config = dict(
    crop_scale_min=1,
    encoder_qk_norm=False,
    encoder_conv_stem=True,
    encoder_pooling='mean',
    text_encoder_positions='learned',
)
Rows from block 2 of the text encoder, named by matrix and row number. Rows with one number belong to one neuron. Each number is 500 + 40 x the weight over its row's rms, rounded and kept within 0 to 999. All counts start at 0. Numbers have three digits each. After the name is the row's rms in percent of the matrix's.
# fc1: MLP up (text_encoder.blocks.2.mlp.fc1.weight, 768x192), inputs 0-191
# fc2: MLP down (text_encoder.blocks.2.mlp.fc2.weight, 192x768, transposed), outputs 0-191
fc1.684 111:479526486514459454487480532424508573424520462603473475520500495469493511451503470424470457536503495528538488452553480578487532577590487484505477537545521432533515596546517552507547506479479481469539430458491522493455522538510498485445539512493503533528532492483493511493450535462478437482577464469501485530499498458514466458525474449500489410451476479472489506518521493545509486521568467511477576544552518441600481441554556469482446484448450467550543539539479551498495440526416502516556511503499442499534467576540432384546478520550450503573476493513470501520485580528476516499
fc1.685 117:561511490586444513428486507580452486533534530522533515476437547512477564418457481484522535475539449496554491510455469537530498453502584453474587494449470529501461486491540471536562439568462513501515483489539543525507459463475501497481550607517488449496532499444520501507460536487515526457505502579505427566448533463503551465524481535547488548478538476557452483422492465462482383590452520476497539576484529507490472423523503447444543550545456506517518551475434590507456533468458502490453533470540515493488543514474485503452515490543510497561554499451458466485525466506474515444
fc1.686 091:498495489456522545505492489496499518403462512465481533513502497516518486471462522436463446455448534465583549462481435518519519499456492487475549457549449491463475499503468524477507488553501604511506499513556485448472419562554475514517483516472517403505539529498548568476553534532503561435509438470495520521434518529460497492476524539476477519472546496456511482455499505510525501487483590439509511544480476491589468468474512533478460532462542465486571476484450469517525611501530487458573502449531496463455575435386432411563550508585496522460468544457509509589479495560499488524
fc1.687 103:514465453520504541565591466457576483581517456522481495499507443539517478475556520528523509514485585422489552469448478507576548409515422539494490481541535526483500495567526510489426527466512396469501446520506525515548500501538510453545482526527541529533459518438448496514571538512455474553498480529571576501499481501468478510559596495455505495508571521528499496505546490481463526518493460481539527505521533470478536469502548455445488460475471518562490434468564522510464430444503505514530525454586455455505509502435471553515539450461540490440494442478452489468427546509451406448
fc1.688 081:476505520531470472496520509437450526538483494493588463454543574491486483466463471578499456487560490498487435491496499519554546564487459497527485481462540533503597468514472414457527506549457506549475550494487433581560501540480510479470539502525562524537430482499437444473596508456488478568535517526514514471509460490421535530440429449475592541500444510487460462536469518435588502515479490524431516450489508449502408528475541484435604520479496545470556478448502520485507529547421514512502511524500515498465472526460467530533462499533484500476431462490503482514559533514449600497
fc1.689 077:487566515566485422456419470465561473507548491595511565528466571439484543456541558510565517431496515532446505514481463523402533470504514503519427474458559447557511453520474484520509500541455507523537506453539456420508538499498463517475522493574468496487516514454511479513515461491489547456496428542538540443482465497524533495530545491467451519456571502484591510511494519473480550580500501481521520483457477545459493541565519464475537462506440433486564473499505511520560538588469462546476559466467486502524447482529509517502424590559517468535429488461488457559439523532503440455
fc1.690 109:512522522524529506536525509458526519466472512535469476505432473491462512524474485445489569604563560502507452528530436516497546485561530497530472514486560554530550430492445417467520501519507519518468565495479493531467400517558504495455520505526559460478483567429536538582553517466455486524523485493460425475532521467492424530439442475505520461513542523435439436498477547545524537481556500453467515529533422456477542475528461511508504501532588484498489463551488482477547561480412483480491578470493508523403557546519475468453524461444511504455573469446431546428494496552492490515
fc1.691 104:463478505518466546493508529539470498465493556509493423511465438455519493497517502538591479503435535426490450470485534471557534518479470500518470468543478502599528474548487452537536521568415487501551557445444491479555488466550503523475550452543585452482541450514535524458525495497460506536500507488469510524535471551505547464564525512553494459430526565489452443497585476464505530463489538529410448514495512510546560417444473398460520552573502541518489525482533559577486439493511494386520530517535493447463454515502474496473433505550551496462487567529498516538474566489530479493
fc1.692 119:483485499562506505534499477537455456401531527544424505517486496576464504516490535447439469458436489483480491538495476455537519542444506578560522482593547442527552490537549482511554463487525466463537481522539464548446472484491491536522487478530468524499484522447472517511444473474533483520471495449496494537526495518480512434460574545523524469494359487521512466471512438446462485506503513498460556530491566484477444515450490446590515526484512446502553509458498557600551488499459430482535520514431431533585585468508455444531597496529501481496479497493505536551532486488409552509
fc1.693 128:504494416541496526483529465528530516467484548476463534524541494459543506546431482501468471455496501495523505457503464510496507464448493538573541476490496473443535525556641528490546544549539496502525531496541566567485524473461503433481607530505540441473542558554479502535451518463492490517516448504535482530489510518512591470513607495468423509456524442536453471514468512494469445504463595577522460559459476492538517465495480506531560476499448488508479541445494497502515528483510524512469447510523543503544506528467498434461479453459490568448469541506486423392411580460429501475
fc1.694 097:507494506480488499494460492465558473456500452521584495476477514532550496491511562581456455530475507486547501551456491494472523438534448543469489481508550568497517545532511560569462486517558454441555480474483497496502455532535462521437468485444503480520510478512468433571514443458548488469479548467481488502495498455497548432540526393505563498535492534512489508462477484431436506519461458516540407391573501530574559471443486491487541434483493556505539481558513429514521454488440564589498518538434472515482486426511465541596471554484491504519542440474533486522523485558564462536
fc1.695 089:491541507506435495583495475387520487442436463498439548522503517502541502455476518475533439477422487450495551594500509450486519583536520543514465441507487517493567525523535465558466473512440505475505454475526481474460542562540525497564403532451498493552419506456466552533492548495544422464541575454574497540515403482467501537536465508536476482533497515524498476486507503449434604520517437454542531509512448538521490416511555452551457540473497469561483461480553453478521466531510477467456509506492484442568501539535471564485493537561512515486465531455473510509466500509484449512
fc1.696 116:538502545515491487384526467512471436520502494511514478468514477499496544506448555523496507456510449560472433504529638496519524537507482418532494430541517467471525516470508522531522523495525503492487495597528474506529517444509457513515477494496475473422488547500466496429511571517509495515512516491579475453462462578469480533472479482485454510574578523491435408468520459422476507487459490508496551521440525439429466510490482468444453498481488491463597434501541484437503528510487521525447603490504553551560577492464484503555465436552475491584514512522489472483465561455453450539
fc1.697 073:551491519512449479536554552533520506453513479503509404567467487480504514536552615471516510532545517544553439540419556423468485494470498467454468492510452534497502553529544524508403489523489576492515476475508444472475527440432486487467510504539521453507440521412537500469464513447565526517454512549576481456511477487524496520577599494490464515484528506511505490455597502522535562441485502523521518438488459486467530443412495479471538514469492470490410532462463524539435559568460547553494559519558511490496460445502494506525482505520530547483562468513419508518523546514529466432
fc1.698 141:493529486470469518468553500562469451547539537557468564516514517515541473500473554451562506417501476417447485420486507582533487522543464549586461486504458444475526503508510558463519465501513515509497565531429470493462451493498541526514532480466484463555524429489536514463475554468433513584502408457567483483468523464463465462490515520504527436499491534584518499478519490547582492493457509442444487533534522531469488468579545533475540446469472474486517516465496469446545565441496503552493484500509476506464445496542461495440476478414466546509550547451451503513588546530489595576
fc1.699 125:485544482517470485524468506502470563468488481507520483475520552502542513481439505454457412517487493499481487559515489499522501517533451502462505479546439543459457447528502394512529476470536421444553535510458518497548539470459509530527504517534505490504523525493504451485551530541484511510513475524491478457507523502532577513495516506549491509450440443518437553538467411391486553564547471481495406472488522489511443483473533509505477504502466440515534440493457554577529556498465480466539523441448432524581538626518440554481400531463544525520531438421581542439531546558520519495
fc1.700 065:496533483510535476459481456489506510566511498530599497509628496459446553485442552430441466572467506556481481504494489600516470477467530495421485443515469463513528464527495532501485514546515532614501453457500501494508509473548477529491525431463458448536439489439436539458509507499540490480443535460507490504424495478455503505530502454422574534464556456631462480457540561522529494556533497466518509488446452510494493479464548512460563540548457558522461498521455518516540553485480520513503524519493446518502485522527430555483484446494558521491565520511522489490536554400446524508
fc1.701 101:513455514479460469510489488538559472446487475512518504474526550442447478475430488490501568500525520556467384572466484553536488513503478491511537466448480490558587456563476451536524539549536489538498491550490563474468491529438477440531529423464509482573447438481514444548427593445551489519489533458486456506474519469551521501470516512540474462519465512534471430524474490507449552544476439502488515482579514502482500516528437427463507519465520526555495521506498508516468413504493504554567526525550440525458459428510610516486463422534521507526551487521600450499544516494492571474
fc1.702 089:447499561508522573498530518469497472541467457487479520422448529468489479449500543463517432487519532509520499526562481489582477536484502492463454540461500512513516437494534471566536527467447523525499518440512481529539506504480468457499515503549504476457525539517529541388553554517519494535493525485535472530474511513525498545551496464517515495470561434543483443455470509463506456500488483466512427493524500480487491547453519448488497513544376529476504473414530488501548449577530519464392504514530490613468500409480502583517584585547538559468562483502501590495443438488578542474
fc1.703 147:499501501593556583492533540396524452449478464543469482536440491454538469469502535554438457492490574406499447472478581487546508528474509510621417523581514492508492473522540463515514444501496415430514492518483547560480427479547518550467532441494469524530547535447470469504513512499412507459477508516501538551514516478562511525476507511541417547473527522506457476580562482457511422435527486482472475448497515493526468495501502483481544534512575528506385463486535523534473521475494520505523540498448467524526588491523509471488500435497551453473493477463494530480521538538454497482
fc1.704 095:523453494525547469540498534531451468466456521484437477562530523506496558502472479521457492485515405479466464469419428484422441566471552476448403583494584438511481557492484455535457505488542467505483517520515472535538491522533425455524556435525461522472433568486501529485536478541503504531531566404570520521513573476496519462507559515531446501523430519459482519464547557495526519505476493513469546542472496523433517565526517521420436536524393505507488519480476473519488495562443559478483513506513477486499591472522424520517495550507464481471619501522503492464477489520492520517
fc1.705 071:527531458533475537569488534488492528504469534535555481516476517458488449466547458576511566394536531475544450499488558482492487502522541515514510543499554522528508519466571490526501467495543547468479358490473404492481448557484410480573490473465497506521458456460528525607526507494446478519506478470499473556532590460553528557544500554520554497543543530422523449464491454523569473494421587551485543490422502521489520472478510498450492490469471478484512483487545458516525488530433484477463492512516502497546426474480514472447587461535518571549455464489450494466493571523470503513
fc1.706 100:529478476484492451530454473522512437485513537577518489519522442528420481507413536493483544467482476492524504489586452545460550504468497482530488542468532534537508585548457484524384471558516516602516528557470486518504471564564529473469481370423481531520419502501526506537553507489493474481504591513540461467537533500536514492522595493521489508466472566504445507463541499521409507529522521534434488534515479482436508508425534524434442507523428528487496480502457517487465460507481465507465518511631474526473509498508524540497483504507490486555533496561531495456408483556485550506
fc1.707 076:526503532496581460474539487515454422511477505447548497477502509522470456473477461534498498525548509514406442596497473448536485487503515536492520513440526574522514502536532460457523507565518517551494390457535500466465535547505557512554542463553487488543445540575478436481511515445493476445512480475480464490447550485487587470491550544544524481488435481487484438572525469443494565539462532467494470515495490410498511502455499470596498526469499545550473475473421469530458523578501456573525415490516429494565514439469503479527477494532522466537462503545494506469567593462522546552
fc1.708 087:493546437522568521479463479422454556568538522422413460497512432425532458541532445440489448483438564507490531461453504567524555484528483508551526436463460479469380521516485494565485542526481518458494540543501566416520500477481500517508448510494475499520493537520543471497464453517482530504567486477440521536478565527530552461478484501492480494534551508541534428505497512532500527470519541444474537594473533497478477577453501506477463469547510450519475546525427508445532514447568534532479478469468523470452561419455484478504506475506481462515538473427458584541497485474431515571
fc1.709 103:562510507551522492469546546473458551476448508463553455464518509577540389442427493566495493606478494472502490549518562530447460516498551542464460522508514505535521505481520527477492488502478413496566480502466489484483483509514394500487481532460537508439442583546500492572542498507500497510549467497468517471522451467446555584547499513453559437574469472467511444522488446472489485500535444481469493478524523522569480580389478434515478476515552493532527488421542552440491477525437499491512495503516543518501539586521489541501468510540525630464515471521463491493517503510535483529
fc1.710 060:475441562484496469422491449478569494566482604487577451507486540504547526485497459520574488467482491561549471500461506401458502500456526480492490434473531521487518525420560568509535449433488512449510516538477443552496557484470456549488495487526545498562497569489479537443521497461496509570472543493535574514479468519526496496524519512479484459501499535431492477482515513499565467501567464458570536488508457476516514376531462546517531506398465518577468487443522522483516491481479455477489531475516429608456483439474434497479427481510571491437509493523500491495521503442537531557
fc1.711 098:504466531508453484526535418537562550522465562470578554429483486555537500577502467516548453525460450443522549458383485539497599474452478489491428426619509491471502524539450526488443479446501463429552468545594484455500471544561508438498489500509473472529473515495406521544499481496472511532448486546533562523466475393474513480491467491455444514516517504518542497494526485527537539525477533562510475497489550531460498497569483557491398486499471492534422475531466576490520482526500508562506487457493491484467480559494485518519498481501527549504542514530532534460527468479431462516
fc1.712 092:453553501497537533540494476468451498521502507615492461459542479459523482502527462501502433472440536484538403495455529502541571492530556443515455503502547543578492464500488483405493515520422489474507436542446549591526494508512547583463545518496636422464502521451476390466535505571493534492484479487477473510537590486503565525509476507554453502465487515517481531534460480414502479506503462462504551496547476483479477515491412428497453537582518535572499523494506530488517422519525489498492494509501521403539495548536543554537481476458494491485496475514512546489520514463517521546
fc1.713 108:477525522437534506482492545559511517517507474515536622455537495540603435567546548575430490482501526474452493607546429519559544511508520499487435515528504508457466418468517479432534494538531432483521469496534542543472463459513551457455479515518515480555567503519472516473547489560542496509513510525511581546543486485508519546463464471518460524511508517468459500456516547489492462511522547549497498492457526493576495458434436456480462490485518549495445428513475435454488454496480501521463424556450502475505550463443541506578494447547484473434548423442497532508491465513521487599
fc1.714 105:492500467474442497589543429566457472504550466445509466460551526482458432442571439535481512567516523465427444503490605521531494521410562516476541481504431495542507459438570510557484451509473482555534444515551540476499501462513485442465525508568504467555482494518458450529487550469478488533507516459496475480542520494508554509534484480485511508506504489633478484487517517451475562557515458464510475528444496512467484447443514514510548495545491533480463513480459520546414545520499608514484513493437473406574555459549544482505460429542521538521497531525462562534467502515469483498
fc1.715 119:586541522498514494495575533467503471474524439482578462473538503523500427516477526471496516508522471577504513478478443520485551438570535537611438523495481533509499455432462559482465453459537505520554494445561454547492562463544451565535564497470480491451526528417462554515523481577482517539516533510505502532446530466474548443523503466526487485522525505422533500525432417531476444550453496480507480490494486520512461526510514480499465470513551393457570550468503550407507448449413494497485481470513497544512544480528522522545535492569476571499466477456500414522558438508492532502
fc1.716 072:514467480533541441506577527498500477465465475420493481492447445523469454528464496499537623450478510505560452483525491549457519519500532511451539523510527503558502556593515483498506453466537504532536550538428563462433445523520519439457433509593502500515503528479524486564523507468510476557525457521503497513520506447532559407480498432522503513483558567496481415530526482489573502392520506550538530536477465525553491525489417473445447465498470465452434532527476463479542552521521552546454466505490508480497463500502473449447442504521473564489613469467453499435557504514477514510
fc1.717 080:564499503506533520461513481520510493494437473467545501461523542482516510544446452451503502508471498538576506397440484509505512538465500453505510489500498536497516491536501509498457486516525583536538400460501518477431522465563489499471492539537463576516527503515544552504574454530518579464495471549487420495471515510532511381434596469533500551584542530480541411490525498536506421512477511537557543533423496503525511527524478557526409522505508536483545590436457540409546507470478444499493520457477465545489537457449469487439481526504472572456493425527488451514543513517552494475
fc1.718 073:559553531505520432511490503498458546455497444547447512503482600516518477562587537535560481470511416513434478517520484488454479454450478493502534519580535544452517482509506558464510472491551513505477504549523548522509483565487482469537508442487536521495485513391512495441560478539488506538522460466520466496476485553522467537574485466555447541545536571550533569462536451511482400493489482506516578425496474564505416481528447555462498466455424471516522461498545524450484559491425540508512486522477418499523468525562504463448524459506525523484524463448451482495496503506598570538
fc1.719 114:512552429369509579530413466561466514445493542499553504457500480497493564516518551545532505508495489460468470548498534545456470571494540416514428477526548489526498519458475476473496509465474427500574513465467530491458554472482503416516484517449427470540513430500556509517566512549562476486509437518571474488452449524480483519463446473552544552445524479526523429469509502533559503501490489548468527427512539555452515489504553534503549479600481464535495487494546572451490532497511493471421530505486509482543448458508525547451478504470460546532585500499452465459455552509455466529
fc2.684 110:508516476552510556533512506460475491478496473493479556514528491502492570500551459501550579502480404510496479499507536448504549568430491524477536471446565454501594485466511537488437447428489519551471524452552459482451571501535482513484537487455451500508543462521486539511513492552465495538544459472530476466505548502421515443501510488434569493473456524571566442522554508534493587465564524482416493544534526497430485604537454511508502525449470425457517468541513466491506493478549475469518478574538429462454589465521497517456495430476445469474486502554538534467495525511467512603
fc2.685 116:435493563495467427490498431490484508536560510513507578467544516533502528560481500430544511524499516438406555470549460498449469500415440475475518497498420550495491528499472419538458606500488567530471446464524534444541544533454566467505558450604474489512510545546472448565444526513543463502487453508550479544506467487435492423484507509525541474503508540446571481537482500486471507467514477536543499464526503520491458449513455499447522507483498479501472498528515461535497417467512536487561447516445543450518444507549514548531512457466481544504519497537466474518622474549577516457
fc2.686 086:472464488570498471466493509476500528414499477504499557460579451498511491461461548516594467460535532535503501454487580503479535505527499526425572587518523514485566485503512535490494491459492520487482490490503452478620534532510506342481558465525466521500469496388467488519564590448471487520581499473466434474480490479576531517464482522507500544548560504522501468440556531451533534518436472492566486490501451482476508514542553447446457422526435579499493484542518545505511484457530437526508540518517518519518507445513549493471500527510532479528514448511516544462528533462558466447
fc2.687 109:457490492486485504480455510540463502402517524443452492526435474531502449506541472579481546464488520484477497549490473470522531526535474489590466439508539487454493598468462481509502453522531489466427516486521525517479506513475470502519496530463549482477558458519444488544607431559421459468563506487537524538510525487491472529486551495521563481510565538475509487445493493478525519479488452497541440538543475518504532497488439494490525606521431440597507530466501506527569458560452450579507466441511537563501413496508431478537443418532480552589430483462537527490514483480573509469
fc2.688 082:528467537606517452457410447514527521527471543538499468528541526527487454565488478494463539561432502535499508431509519522499481464487504556513407490540579511513514513487473467505495444585486547458461558502464534504369477483501491485459452411600504516405422528483529555495518511479528560471508535495529503612475504501553533556529493536445491502492474519434492516444477445498598442512589509483444515517472505552561554501482465501504543487490538433484510531461554570471531509457504506526485470474550467483494449561548468517484538489548488513478494533458501468489502510519505478549
fc2.689 077:440499491475541533529525532521551584499498497522470539574496487481548459486515471514447555486495477527532458520564471478589507491464493528465483523546474547525559557485497498507474527422508488454502497525521501501516525498524501498541564549473473492489488482549525495475480536516515426505497591456516472506440515461471451491482501415465492550501447574523537444440494574477515477590529482489513510613483538492527513474437540500565582539523499572455442472535514475486433497544450485478464493528545536443462476462505467533581528435420491598592498492417411464519520471472558520555
fc2.690 105:551503446552473462383539466573512486470516528497536464508477439522514517448531460437556431522496534524500526482524477523504564522538549561452531431474513476561473472430533523479497437573497555597559543496507431486495501506400493455475484519478505512593489488473583540542503527485437496556485582526420580462419464514465483501474443529475510561480479552570518502501485481484502486544522463527562536502536415446488540476530525507535484472496489495461434541438552505579512535498517462485466472499487542493533464524511534489549454493432546453459479559511477480532524496502550507493
fc2.691 102:473568519472447522526487527509558490578506487455455538432512470480505464522528527492503449540397521566541495497480464570583509454572485424473463536452465548463505521478456540476498516477488505551517539520468537493458546467549424446539511547523458483478478421492480516462536504496588489510559481541537465482468489497493493542480438534515484451550548383510492556462512440544414464513449473532541492495562537492468547563543516500561571497517524532482503509497498395530528509497453546434475537426494477435549495495510527546552515508506580475554556502567480461481443475519457516514
fc2.692 108:489518459471485521504469526508475522494441515475459513554511560581483470496496507464512464436469527448514497554538411446472362506547474499479573508521495527549517533491530564520494444446523516566486444458525404453536438475477498461493482541569521538468533503515457516603561500505525530529517508467541540541451508528488556461523465467442409504504442495452528520487499492512541478531511533487524452493488437517453538497534475438402444414572522537455526534499529457499483497387485535578498474495537457513470558503561531545522486489505512479559549536539559434524489489505550492505
fc2.693 122:387496481495506506543486535493467527484515516532501507507528500494490411510545511435561497535451497491526453482510459500449562474500473473468554540488430503441514557476492562493497502478493528519519514481551507535455528492432558472473479557408546430493511483551461477471544525485544485584483529416554498504468528521473536611453534546561522485523512423490547547490474451490490515511484477474534411434505451521503462485519519488480459599511496461476588493540535503506533493409454511486476522508489579404548436519459574472508498515480440506506432523424423465494548526542506443536
fc2.694 097:493489555543539468480519529486449516583617466466551519505474517579606439454453485488463527497526501514513507463457473490462477468547576478480467541489441519499516471418403443459534426555530520529544515532555433481510436451552481567572498519451547507546460507533521571413508472511438567438533511522528489505501475528551482502453497559483454469475563503503518520525487464544518520475461492563506490507465512514498440526570518503518506529468466501521459558536509500496497470470467489531457433427499467482503524444501543457458565595491526519521490473412435455462461533457480496478
fc2.695 087:491523513436476496494516618506417453539563412538532471455529439478510540518460517506479451531525441626475466556457505472494513454523490472498445466494493543510496532461489525464534477454507466406591488494419571583534495550532501588509572523468508525505461519492486467541532470471496468554512474493415470525533488466535532505464506502469460440486471494423478553492543518577534516500484553557516446557477508488511443490460478542424453456487477513500542562517491485466460446495490538432484494543465473526483502434484503501515541515531477504568516560456519454470454519473580566525
fc2.696 117:584485549476557509505557455532494488547488514538493514499506517501514543545541427450555463459508558502508533519519481480528571481518447457591467537449436495523449440477442495510466439440533524509539489491394449550411512470455481479515464465500452505437513559524447517505424445509453535521439487503511499557522582499465545463514461522559494468541452490511533471510432495473503502500494466406534570515544544510509483431508497501532452468479465524458495489444520465479453516418538525495460584519499520463526464506489524535494578449505465549507469489598528534560412450553484552523
fc2.697 072:493504544520450483485523424421477470629568499457473504498510544534552504515425420443522474516434546515500490484440561455550512475432497447520429545433470528502414533467517440507507483520470443499560500511560493481491550497464535463523540506487476519533536615503497525528484483517477545450547552497509476546504456464496546482479399492508454487491506493629512447502529481514473534512507469502473502548441546507505460512548458483473492547432526518476582451486508416560533476452542513413568506558503506493457525487500510502534515464482473504511517522469486562466467497536462575544
fc2.698 126:530484485458497490464507506508534527413527485501469548536530528565418504475542523430560566565509552498550457420471458510490487553522545511464514567500472485466549492525481523500436520481529503515523475498512577499516459449482490433487528519476515465575454452505552512606533490541510498500416498457514520442449506489478503478496443610447443599462465496489478524569479575503528498542541498509455561492438509562516458452464470430490498508476485498532551508419572510518499512498550513392489498496573492453486470562492546512478446508550543417543466543479495561514514478470439463491
fc2.699 134:501449529481527424510457467526497459486526429536505535568505495542541523518486463523417455366466498485527481487502539513531507486545519584470510563508474555534492467491528543485521523525589564459443484489440446431466537490514525538492494523479566438483571446513529560460523464530544524435437488474476432524502545479490504512536560542446540463438547542486512494443532479467474535558488608483413521435508498482517518508470472438464529564500565493539508416497532491515483450525483514508470502472501497489525537538424468412500570488488512506517494534531417514575536500548477453519
fc2.700 069:493469543519487397510495548495503488478505521508457516497509567474448511493580469565516521472534470469435525468458487381489552509473451528548489433470473565534510470510408459504530491496480517479528569537505492478442528490424542571468457559509520520472470531457498487533458447527476487441514461526468491519511479493496506504532457602567493537524476484402470482576519562421444486517515459500419519538529529516484505502514470421555563512492510480489545526557522584494438578486498445505602481501535538507471501517488495521531538543591474526414472504510454497559502459456538546505
fc2.701 094:510563469473515613531568533517466506516514499463487461478470480534478583544538489484497463526498471485476546462542533528471430547514478491548403503431469597495437540516522434472478553523465513528546497458519502493497546547535553479447565457514502495456521545517459532507448464476499534424453519527553490464543526565511444470533460516480439434445487584475552559525498545529510490484486522503478536471438502553482439429559525495489495513503464492502508529455462520401459483543555492549439426551486511517499535442564534461402437491530450475509454535548447513500448549481504501551
fc2.702 089:462459583495485514368476483525504457454519475482541442481500504495589444551448515466553549557483496478535476435545533512383631466534513546515479472496579551467590568507476532506519494502540484455454487534499476526495496532475472497553471524495543556433480530503436517529440428537542519517464429577455504518489478441474488489396446537468421520535463511469560503498485505510493506460469523523462567514512505503494507530494524513482516471508564476483492532469507541570497527489559532564521490449492510489516431502533475572521472517475551503496529562454507432546539532550517507509
fc2.703 142:486544519509476512535541566503560460543490529489454479469480464528481497532456525452411534510471534517514471547518518557553519476545504483445517438512504451468562453513516525487502513485492527530488496524447472424572563494487475507481560448549388416576434512480469514463545537502541534465397478520592476513429572548520552527498436472467541478471474487503528553504539478456454517525478502528422449436545508519536485505566547467521444519555553480556455544419524503467508489564456472510499488467534494548525506454513479516504532435462535430424548500533453471468581490543554521519
fc2.704 100:526471484398569562476450604521491477497499585506507439440510492479515493531478526505496447504529479472443406475470520522491423462518540492429541459475499487495537537447469463485524498427469475512523438526530557498489504510492483504486513468532520458497424507482507526421406499468518468474499522531489477478489447526554530490468515508485474491535530490518529479505479443498446520586613556525526482452529533426542550468492596487493511474453522554523528400537507526533508518457500524530492507647482487495469499495538492437498466553468485527487537532540594440532516551480452565460
fc2.705 076:543518388540513527497485404476511462461437528459502495451452482510573402487543526524493498509449467533460583481498470536544502427547450463472509418414585524522492480490484486495454548529516540495470503468540512571520513525453591466487572436495495509480503548520514492493473508501493454501539467504560489422465511476483495527423527447415494538522518599509457474452454478447493505464514476474555534506484444426599394516476447550425449452491538505546525504477518520457555541537547488480535505489516457520484498451538488506475499493454532528489508575475481505503542469510539528489
fc2.706 099:477486529477461525456546594457457476505493537513465421540499509517517493490488563506502494517455482470484455525472511528566497529432489490549537493421462479512455495497545505484591496468454509601509567502528562541497503490477522560455517466468484497512516522586480513469464522542512512428553500477555477417599485534508484535538443495479432548518534442483486433522498462576566481588579452471540529425524477483526487459432539445518448470464471512503514516541438463491419510482592499506439459560489446456465490540476544464468464529526490485507523528513550457534494426434507564477
fc2.707 070:530510477533419479519449519520408478457548471471481482440468530443396512508523432519458543523571471439555432450533492522440473517491485519582463581544459497519447511509479466541535473432522560492482522550439578475505506418521498521486496528510515503514470497511504512550488436504576590450496534532492466487544480522500507542537472489476470519504466522596529462460497577537479447531472504487462550429418573515489562514532483454463491528520476511479583493472555537455513483509429480450546520477589490479471530514509510463432555470567512435546508549528472528503509476443486475519
fc2.708 088:442441555485538474509534518518495501501453511569497462500485543478449578446517508534482508543440532488525475501551516489471509534478459503527513535548502504439599430473446440462539408553499387482505426410407394445479504528484417499466503530502465543530544503409484499469529542466527491576500493472501488480546492525490566523478513543533528525481527499559516504489497527519542526506522494496520520482492485499549605503544499460504425509436470515494476453510521528556518463452424561454562546531523474494542520501520500434485572536453493549484474491525517455517505496534497377531
fc2.709 109:484431423564414523480511468489515506535587579499528511476474564530461511489492402500529434534483492518485490443470469518457542506569452459543486547492508478513579477475510435479475489531443561444484577456516475503537597527514583462420460531497437505513480499463512567439537553565511564495510537541524536489430516459520448489463514491509541488495471508473507516492471532475551512524567530480477516494492512499460450489525530487540447449415570517502527536569506541528558527472518531491422522451472455493571494538528488537521477479484450511434508523500458425446556537538409479478
fc2.710 058:561562521536577522495480477554402552428484482525465491540563545512452469569540493553439449476500531497518532453468472538489499459516524498542412543547531439449494526459509452539447521495512456419500508560467417528447426460520555539566532500436488557481520504485506439522432464535465570495522557522530507506517499464551453495501502510463502541489560460537523453443459465464473519511495486491442502498484462528484501666507533495541449510511490521450533550523546528531517489548524481510508498488532554482506491500535519516571542537470457496534419476492440528539448536440457564503
fc2.711 097:505467561538446518557535497560483498464522457513421500539582501572529447478515522543530445437558579548486475490534528443546502461540439488491475552431490530511538501453489450452481541540503551431432468553528429529536513493522477524512486463451515477560549482565451477485562509540520554533513469473540499522483524497479534495494533495508472478542516475464479563498454454458488435399491482424540410571455444519491516489472536468575474519525537473505439511517505543536557436527463459566450530500490458497555442474506482560511486452463552521486501484453538550526457451482572461414
fc2.712 091:512457458458487450460532423549578506521479526532485535468492524586500533504495459534519507532499517488450542538484512604501491493546483520410479548498465493447534457523504513526505474549549562570485529449531369500520534557571489581541504499519471426533548499512500509494488483421549503513422527415507498504460446500461494517541492499440534501536464456487477501425562434481471477547445520482474433470484560514519515520435573495564522521464596474445494497474479508494454485535383542493524539484499525462502505556511529438529453477519450510459548516487500467431540543548508520511
fc2.713 115:543480473549432487510519381447438438478574477491503458460438436595515533461447510506540534538593516494492489514438536500500504507481521528481474504451546513501509521501520466497592525521541481489493539541539507539552519472499541536502481557453475531530484501509524515546536423621500543498437561436487554507500430458496531519532456404540503529504544533548526514484475473459549509495462512477502545445452518438484539515531482504542501395594478476529450587492488532485558511567399507504491503462506386493505492483497500482437532512452544490465513482511521545496479515526514478487
fc2.714 104:523475474443508442535490447422532444546569470466453492526481552475508509504453456506516520579472503432493478519466515505489494507524513478521496486495464608474478557491464422466437467559472556500507492551529522504416513507521426472502511537547538502460492528482495524564499458460503559491480458507484422524513493507470536555506517536535475577477524483504474460482496499520445541473497599519502555555478516545505442493548471396439563560501622450556565390478514494496453481541483452481510435553472501453489503444443514471525465493487513526450517558575438525491545494450531526551
fc2.715 115:504412533534412489498512492541557513509467523574505517475442466536473518490414445517623520503510551526487472551472502557450498512490473444427536531494467519522529537504536498487436527483518497447425480405463542457582460485484549547462511461541546464479521480552517486503507513466498509445490491584553507452450485442475541519529571461528555553462513487466517413496544467434489522476511498481568558502499522439548473536473551495562492518477477521528468568553450527459533546527538500507510502514425544429521506520578514524506538549497537492456491468468525463475501504489501498359
fc2.716 074:507532478498417545489442468451507490493503451522488531425538470459566540442560424475523510545511515418517512505499493478608444475512480499504524504492510528524445472477510490461563457582455516515451522524475527452515520438432509443465568527531463501545439498528500515536449537505496446496540502442531567459513502606531482485465543563474534498511549530526524492516557534513535430602472469481480470486535435455457500470547545516505501546458550450550549504479516514464549510504517525462438532460529518447478548600504614539457401455459494435539513507474528475508499472457492486486
fc2.717 081:466493557508471543529556576507506484444518517543493509490511464482448517458509505453597472535577569522464545523523511528534456527419504464475487560488540552456472521493508441480485505492562500425452551473503462497565442540475549452485552491448500519491564474495518462532444552537500459503529509479507518427443485505599503504557476601515530415497491506514519455529541488498534552494539497478515507483558441535433560548495510413510447495465487525535477554508501379539474482496535537484468447535481496451495556481560525501471539474498560424489487493499514500501529404496424411450
fc2.718 075:498498494536491532464493506469509514516552498464519449484596551476488453504466463421517524391537539454473547463402487501513493440464460570494494466494532421537486502453497512513540593497497526499545449441567492576529491510564530441534457519498499440521483513491514514530506546531520422474511531489488575459456515473461404534517561578445554572457482477464446465473530561460591499475509507523487521588486519460462491496481479506526516520495562537444437515499475449507524472449424464501533514492432510555451446460494516507525487536464512486534440592507516538485584489512459526537
fc2.719 106:474479440557490500488449525503510490476513536435486546526534496479518541532460533589488551430484417552566518526530541519444377490495528442458608470539487491535532477457489471563516473494425535539504479450472549495489469472515446520503580507445529405517441542589492532458508533548475541445504464483542507521520542571537526557567471507471466496500528517501454524481494483545517493494488452532460552427511588478465492521486474468553512534496505495461459510507495553526502552528452525503509469424505525450438434490524482420550438445562498405537524511503494493541505545469469484450